{"model": "image classifier", "dataset": "histories of elementary cellular automata, time running down", "train_examples": 73750, "image_size": 64, "crop_scale_min": 1, "horizontal_flip": false, "targets": ["rule"], "num_classes": 256, "arch": "convmixer", "norm": "batchnorm", "activation": "relu", "patch_size": 8, "depths": [18], "kernel_size": 5, "widths": [384], "loss": "cross_entropy", "init": "kaiming_normal", "optimizer": "muon", "muon_scale": "original", "lr": 0.02, "momentum": 0.9, "nesterov": true, "orthogonalizer": "polar_express", "adamw_lr_other_params": 0.0016, "steps": 31100, "batch_size": 128, "epochs": 54.0, "lr_schedule": "step", "warmup_steps": 930, "weight_decay": 0.003, "adamw_weight_decay_other_params": 0.05}
Rows from block 7 of a small image classifier, named by matrix and row number. Each number is 50 + 12 x the weight over its row's rms, rounded and kept within 0 to 99. All counts start at 0.
After each channel's rows are labels from the 100 images, of 14976, where the channel reaches its highest value: "patch colour" is the nearest of a few named colours to the mean colour under the peak. Only what is clearly more common there than usual is listed. The data: histories of elementary cellular automata, time running down.
# pw: pointwise conv (model.blocks.7.pw.weight, 384x384x1x1), inputs 192-383

pw.160:47 43 38 56 49 40 20 82 50 66 55 24 39 40 60 29 40 60 50 35 71 31 57 73 37 42 55 44 80 69 37 77 43 30 45 74 49 42 57 59 30 58 57 56 39 48 64 46 49 43 38 54 38 69 36 54 33 50 53 61 59 39 37 54 36 65 34 52 47 47 42 54 53 42 38 50 54 57 67 61 60 46 35 61 56 50 58 36 51 38 53 40 40 50 51 49 61 39 46 41 65 47 38 51 64 63 68 50 31 37 38 71 39 53 43 38 61 45 45 52 57 45 50 39 48 59 93 55 78 37 44 44 32 72 49 61 48 36 53 52 51 27 36 43 50 57 56 61 44 43 68 75 34 47 24 54 53 76 35 39 47 32 36 32 40 43 33 46 62 60 31 43 43 39 47 26 43 68 50 38 49 47 57 50 47 51 14 45 78 33 43 52
patch colour: black

pw.75:51 31 62 78 47 57 36 72 35 50 47 31 60 50 47 52 47 69 25 36 65 35 40 44 38 29 23 65 50 63 51 36 70 44 37 39 35 31 65 57 35 41 58 61 45 34 58 38 48 56 37 36 36 51 43 42 58 54 44 29 66 51 51 33 50 76 38 45 59 45 42 67 37 30 44 59 73 31 43 58 45 53 53 77 56 60 70 52 42 48 49 59 44 56 46 37 48 66 40 35 37 50 60 70 54 49 65 45 58 66 50 71 45 43 61 38 50 48 47 62 43 60 53 36 59 42 53 44 71 60 67 43 27 46 55 40 37 52 62 34 51 26 61 20 61 54 53 35 34 41 56 27 48 62 44 46 36 49 47 53 70 61 60 58 61 38 39 70 58 62 32 53 46 36 47 38 44 33 22 51 40 49 45 47 55 47 73 42 49 41 34 39
patch colour: black

pw.113:62 44 49 47 63 53 47 63 54 39 56 49 47 44 48 44 61 39 53 48 40 65 50 43 58 54 85 68 35 62 67 39 66 31 55 45 49 53 52 51 34 53 52 77 55 51 55 56 37 52 65 38 36 50 55 57 52 41 43 50 57 25 69 66 61 52 63 60 31 53 60 46 23 49 50 57 39 55 48 42 38 40 48 52 40 60 35 58 61 53 43 69 67 65 42 33 66 53 51 36 54 53 44 59 51 63 35 65 65 74 49 58 41 50 59 44 44 70 10 04 53 52 43 37 38 44 46 59 49 44 46 46 56 65 70 56 37 53 36 40 54 45 64 30 49 75 72 43 59 71 49 64 46 31 37 53 60 47 54 47 33 52 45 39 57 54 56 36 41 39 38 50 39 41 41 60 33 54 55 60 46 47 30 56 44 60 36 64 37 34 60 41
patch colour: white

pw.57:39 42 33 55 39 69 78 61 56 54 34 49 33 59 40 60 53 54 65 57 65 46 56 50 54 60 51 38 61 60 39 39 31 46 51 50 62 58 54 67 34 33 51 28 72 48 77 70 30 43 37 25 52 71 35 26 37 49 36 50 56 52 66 41 50 29 42 49 44 39 52 33 48 53 40 55 33 34 37 31 57 57 62 53 61 49 41 51 49 61 34 45 37 59 58 52 47 43 62 28 45 57 59 31 58 53 51 58 37 44 55 39 63 55 78 64 62 50 40 38 49 41 27 40 56 40 54 43 69 29 48 41 48 52 50 61 53 45 40 71 41 51 42 41 66 38 52 24 52 41 61 67 47 42 59 52 42 56 40 63 39 57 37 52 39 46 46 64 40 50 48 61 44 51 58 36 35 52 83 20 60 60 49 79 44 55 50 29 49 78 32 58
patch colour: black

pw.262:57 44 63 33 45 50 57 46 38 48 53 43 71 48 69 43 65 50 55 53 44 55 58 49 57 56 71 40 65 41 36 39 54 48 48 37 80 42 54 56 77 63 60 41 37 49 87 58 55 50 53 44 52 68 54 50 55 62 58 51 33 53 19 59 30 40 34 49 65 44 11 49 62 53 67 55 57 41 54 29 47 41 53 61 60 53 68 48 54 61 30 49 41 46 67 55 48 57 49 68 68 41 57 38 72 51 41 47 63 38 51 60 47 18 67 38 38 63 22 55 33 45 42 48 40 57 34 57 51 55 88 38 69 45 49 34 38 48 29 65 43 42 40 59 44 43 65 40 45 48 41 51 33 46 47 42 59 48 43 65 71 54 58 39 51 46 49 28 56 56 54 33 41 46 64 49 24 25 59 46 51 69 54 45 61 66 57 48 46 40 37 50
patch colour: black

pw.21:54 78 46 35 46 37 47 42 69 50 55 64 65 43 56 54 54 53 40 44 57 41 49 31 48 67 57 38 58 51 31 73 62 53 24 33 41 34 85 35 63 53 46 41 59 54 55 31 48 49 46 69 41 58 47 53 27 36 57 52 63 39 52 54 43 53 60 53 61 74 58 42 52 34 51 50 64 46 58 41 46 49 54 47 63 61 46 64 64 66 36 39 51 41 42 57 39 46 64 47 47 39 59 52 37 54 36 51 64 61 55 66 44 35 45 47 44 63 36 65 19 24 59 38 66 56 50 51 57 30 54 40 59 36 54 66 39 67 44 40 31 55 47 60 57 53 55 53 51 54 51 50 31 32 37 49 28 57 37 56 32 15 49 38 65 50 46 46 72 57 55 28 40 48 59 55 27 36 79 58 63 69 59 60 48 66 37 56 52 30 75 46
patch colour: black

pw.76:48 40 51 44 45 66 54 32 42 83 49 45 35 35 42 71 44 38 44 35 63 61 34 59 76 55 33 59 27 48 64 58 49 45 56 56 39 50 58 67 58 37 43 51 58 54 48 46 59 59 39 34 37 41 36 52 28 53 46 56 66 37 47 20 43 48 40 65 45 57 24 52 37 61 55 45 58 66 71 51 75 36 45 62 33 52 66 54 56 41 57 72 61 42 36 51 71 54 44 35 44 40 28 42 31 58 45 36 35 66 42 55 73 13 79 61 65 54 52 45 53 63 28 33 47 54 58 56 61 55 24 62 50 59 51 48 67 49 61 66 36 50 45 53 55 39 26 61 39 43 76 75 58 59 56 66 21 53 32 41 50 56 49 43 55 57 64 60 43 38 57 45 49 43 68 38 41 41 54 52 44 42 55 44 22 61 66 50 40 61 35 63
patch colour: black

pw.292:56 35 23 52 54 44 45 49 56 44 29 53 46 54 73 32 39 49 75 57 44 58 48 40 55 52 67 52 57 57 31 60 51 43 28 56 44 39 53 32 33 32 55 44 32 52 62 57 54 58 57 32 29 75 58 53 53 55 48 44 38 43 53 45 42 37 46 42 52 44 45 62 71 32 59 30 35 51 55 54 38 51 62 45 40 50 50 47 42 40 73 49 54 56 77 49 45 45 52 42 63 47 46 24 74 40 40 42 56 35 44 42 50 39 38 39 39 56 38 44 41 43 38 39 33 61 44 62 73 39 51 54 65 31 68 77 62 41 84 48 43 49 64 79 55 45 65 54 47 75 52 31 38 44 39 61 59 62 41 51 84 41 57 53 72 62 46 27 48 48 25 38 49 33 33 66 36 63 45 40 41 53 41 51 49 54 36 46 35 63 41 64
patch colour: white

pw.349:49 40 46 54 57 53 27 52 40 55 55 60 59 30 39 45 47 64 54 36 41 45 49 45 50 63 52 44 57 30 44 57 53 51 61 64 52 65 43 77 39 42 65 70 66 40 51 52 70 43 48 36 48 51 44 58 61 65 52 53 21 57 45 48 67 55 70 44 46 55 68 27 40 73 56 47 46 55 46 42 34 38 29 59 49 55 43 49 31 75 69 64 33 54 46 46 45 58 38 62 53 49 47 49 62 51 40 54 57 62 39 55 54 61 41 65 58 20 36 51 63 47 63 59 41 53 48 71 63 56 54 40 39 63 59 75 48 46 49 46 38 50 51 42 23 49 59 77 59 45 44 57 50 38 40 39 51 38 47 52 55 41 43 60 64 36 45 70 26 59 68 49 32 40 40 56 51 48 46 43 41 47 39 56 54 58 66 57 48 61 27 72
patch colour: black

pw.301:64 63 63 35 44 64 56 51 48 49 41 72 39 57 37 61 66 57 47 32 49 50 62 41 45 45 42 41 32 53 51 54 38 36 39 43 50 49 78 46 45 39 23 65 57 37 32 63 53 32 41 38 47 56 71 86 43 37 49 59 44 47 24 51 54 67 54 48 56 36 71 48 32 45 44 43 46 59 72 42 71 51 55 45 60 59 57 79 48 44 47 51 37 54 36 40 47 55 30 42 44 24 50 35 45 60 50 48 34 52 42 48 38 51 38 51 30 35 39 16 39 59 57 53 58 42 31 65 39 64 56 47 62 50 68 46 53 45 46 51 53 36 50 49 33 52 53 58 45 44 59 35 64 34 30 51 47 51 33 68 51 66 48 53 44 41 42 46 55 48 38 51 64 56 42 30 45 33 45 73 30 37 59 35 55 55 46 45 65 40 71 42
patch colour: black

pw.315:48 56 47 55 47 52 38 63 52 59 55 39 39 30 44 43 40 61 57 62 60 54 34 65 64 40 46 37 26 54 25 64 53 47 59 58 48 47 62 43 53 58 61 38 56 53 55 47 34 38 54 30 37 48 43 58 42 40 41 65 75 47 51 49 50 39 41 73 33 66 36 41 34 53 67 53 65 49 32 66 45 81 53 32 61 47 38 51 88 45 38 47 79 54 58 61 56 36 54 61 45 54 57 39 39 62 34 45 36 52 45 65 61 38 46 31 55 50 47 54 64 70 33 46 43 64 39 47 58 28 62 52 43 57 35 74 42 60 47 35 44 33 68 49 56 37 48 37 64 47 44 73 37 36 70 34 48 27 40 48 30 41 59 50 34 61 46 35 46 52 60 78 40 38 42 39 49 64 38 57 44 30 34 53 58 38 36 42 53 45 47 37
patch colour: black

pw.158:52 59 43 43 44 66 42 67 54 27 49 48 64 39 34 50 57 56 46 56 57 43 57 63 63 39 58 49 43 33 53 38 52 49 47 43 56 47 80 61 54 55 40 42 57 56 74 54 42 44 34 52 46 50 51 47 34 64 35 53 56 54 35 25 18 32 40 64 38 42 43 43 53 51 59 57 49 68 29 44 46 61 43 54 51 68 48 50 50 39 15 34 63 25 36 55 38 37 75 66 58 37 68 70 49 78 19 47 39 50 30 75 35 43 50 68 54 71 52 41 62 45 36 48 46 79 40 46 47 63 56 39 72 54 58 54 20 59 46 54 57 40 51 58 57 59 33 44 24 59 37 55 58 20 62 56 37 50 44 38 40 50 71 65 56 32 52 36 50 54 41 36 51 75 56 23 72 30 55 63 73 67 54 44 62 85 53 37 51 51 62 58
patch colour: black

pw.88:51 74 39 75 53 50 49 50 33 91 45 58 66 72 28 45 35 49 59 63 68 52 41 57 56 60 33 53 65 57 49 64 44 57 52 65 42 67 63 60 57 67 54 49 57 38 63 45 61 51 63 68 35 36 68 58 38 50 51 44 48 43 54 51 45 40 46 47 61 54 40 48 36 61 59 49 58 34 64 47 32 53 46 50 63 61 44 49 51 64 52 64 47 39 58 73 60 47 33 71 58 64 67 24 63 47 56 45 43 48 56 56 42 50 77 75 59 45 37 48 55 61 54 63 52 67 31 63 53 47 34 45 93 35 13 40 24 53 42 44 34 49 35 47 44 51 48 53 40 39 48 43 50 31 36 40 38 67 40 41 49 66 26 52 66 51 45 67 37 32 52 50 37 54 43 69 46 35 48 54 49 59 54 50 64 71 29 56 51 75 47 60
patch colour: black

pw.120:58 56 58 65 22 49 59 51 36 54 54 42 45 51 59 48 60 61 35 72 56 50 48 43 34 17 35 46 47 34 61 54 48 57 69 67 31 41 62 37 61 42 46 45 62 44 49 34 61 44 51 68 56 44 72 63 43 44 47 49 80 52 67 62 47 54 46 74 54 39 56 59 48 40 59 42 41 62 59 71 49 62 54 28 67 38 67 34 48 61 37 52 43 61 55 43 63 57 58 40 48 63 52 38 48 58 63 57 41 33 49 49 44 54 49 52 46 48 33 63 29 42 62 39 73 56 54 64 40 44 40 41 49 71 53 70 43 45 73 49 41 65 33 64 45 57 34 66 16 59 47 50 57 36 35 44 66 59 48 69 52 41 38 48 59 44 42 40 53 39 29 53 38 71 56 29 54 61 72 46 71 61 41 32 41 51 35 26 57 55 49 59
patch colour: black

pw.335:53 45 65 48 65 36 29 41 50 54 40 42 59 62 48 33 67 64 28 49 32 71 46 36 55 30 49 60 42 81 55 63 50 60 33 38 60 43 18 54 46 43 64 56 29 52 67 41 73 69 43 59 52 62 41 64 50 61 36 26 49 39 29 63 35 46 48 46 65 59 48 41 60 31 29 58 51 43 28 49 56 56 46 56 61 28 53 49 76 67 50 66 52 48 61 46 54 77 39 44 66 72 43 57 54 46 25 52 34 62 60 44 38 39 45 73 55 51 27 66 47 66 64 48 39 46 47 71 51 36 60 66 63 38 51 32 54 68 67 46 66 60 70 38 62 74 45 48 49 55 72 56 46 59 28 56 76 38 22 63 42 51 50 62 59 41 52 65 50 46 36 57 38 44 40 48 51 54 58 37 60 66 64 26 87 32 47 45 60 44 49 46
patch colour: black

pw.294:61 44 51 41 43 64 52 58 59 44 66 48 60 28 36 38 58 67 37 54 78 49 52 54 51 54 49 62 51 44 64 58 47 42 29 63 52 49 46 41 53 50 43 60 49 75 48 29 61 64 58 39 59 55 52 22 58 47 45 48 64 52 50 62 45 62 32 60 44 37 65 58 45 45 49 50 43 53 59 39 34 41 63 58 49 48 36 28 53 59 51 78 47 57 48 53 54 61 62 48 33 49 45 49 49 38 31 58 56 53 73 43 43 48 35 42 18 62 52 62 55 49 48 34 50 31 33 70 40 58 42 61 29 50 64 63 54 61 93 62 22 43 75 38 54 66 58 58 46 49 60 46 30 33 38 42 49 44 54 46 52 59 48 50 44 83 51 52 64 38 60 41 26 42 56 56 52 55 48 28 30 60 52 52 52 51 48 46 37 48 64 64
patch colour: black

pw.143:44 34 50 32 58 43 37 45 58 50 45 46 26 45 57 30 37 43 37 53 25 64 51 43 43 63 35 53 38 40 57 40 51 41 71 51 42 50 62 54 78 60 46 30 55 42 13 54 49 42 45 49 49 62 54 43 40 33 60 47 61 64 46 52 43 44 45 50 53 65 38 80 61 74 65 42 72 42 42 30 52 40 48 61 52 44 61 54 60 70 64 53 63 40 46 65 49 62 69 32 32 65 54 42 51 46 76 38 51 43 53 63 46 34 77 45 55 28 41 57 38 45 56 67 68 47 34 47 25 55 43 38 52 60 45 44 45 45 65 41 38 36 39 50 61 57 35 37 60 55 66 18 25 49 58 45 44 62 58 55 63 63 35 74 61 42 56 45 62 58 39 52 42 44 40 36 38 63 70 52 52 62 49 72 66 63 39 41 40 41 49 59
patch colour: black

pw.45:63 30 43 56 33 43 30 47 68 54 56 32 46 44 41 38 49 69 49 47 40 28 52 47 26 41 42 73 38 47 60 39 45 41 51 46 48 57 46 66 61 58 37 48 36 64 67 68 47 54 40 62 46 70 52 57 50 32 69 58 44 97 56 63 47 32 41 31 39 43 45 45 39 39 45 33 57 58 41 39 46 53 57 42 63 45 69 57 43 47 54 46 32 52 63 40 39 67 51 50 89 30 32 64 29 60 46 42 41 57 69 43 60 53 47 59 49 54 44 54 39 37 41 52 58 53 42 52 45 48 37 64 43 38 54 48 50 65 71 53 63 58 46 44 52 32 39 55 61 58 38 50 91 40 46 34 37 45 47 52 39 44 63 53 44 52 73 66 35 38 59 40 59 61 61 59 43 61 28 44 64 50 54 42 50 48 56 58 52 60 46 45
patch colour: black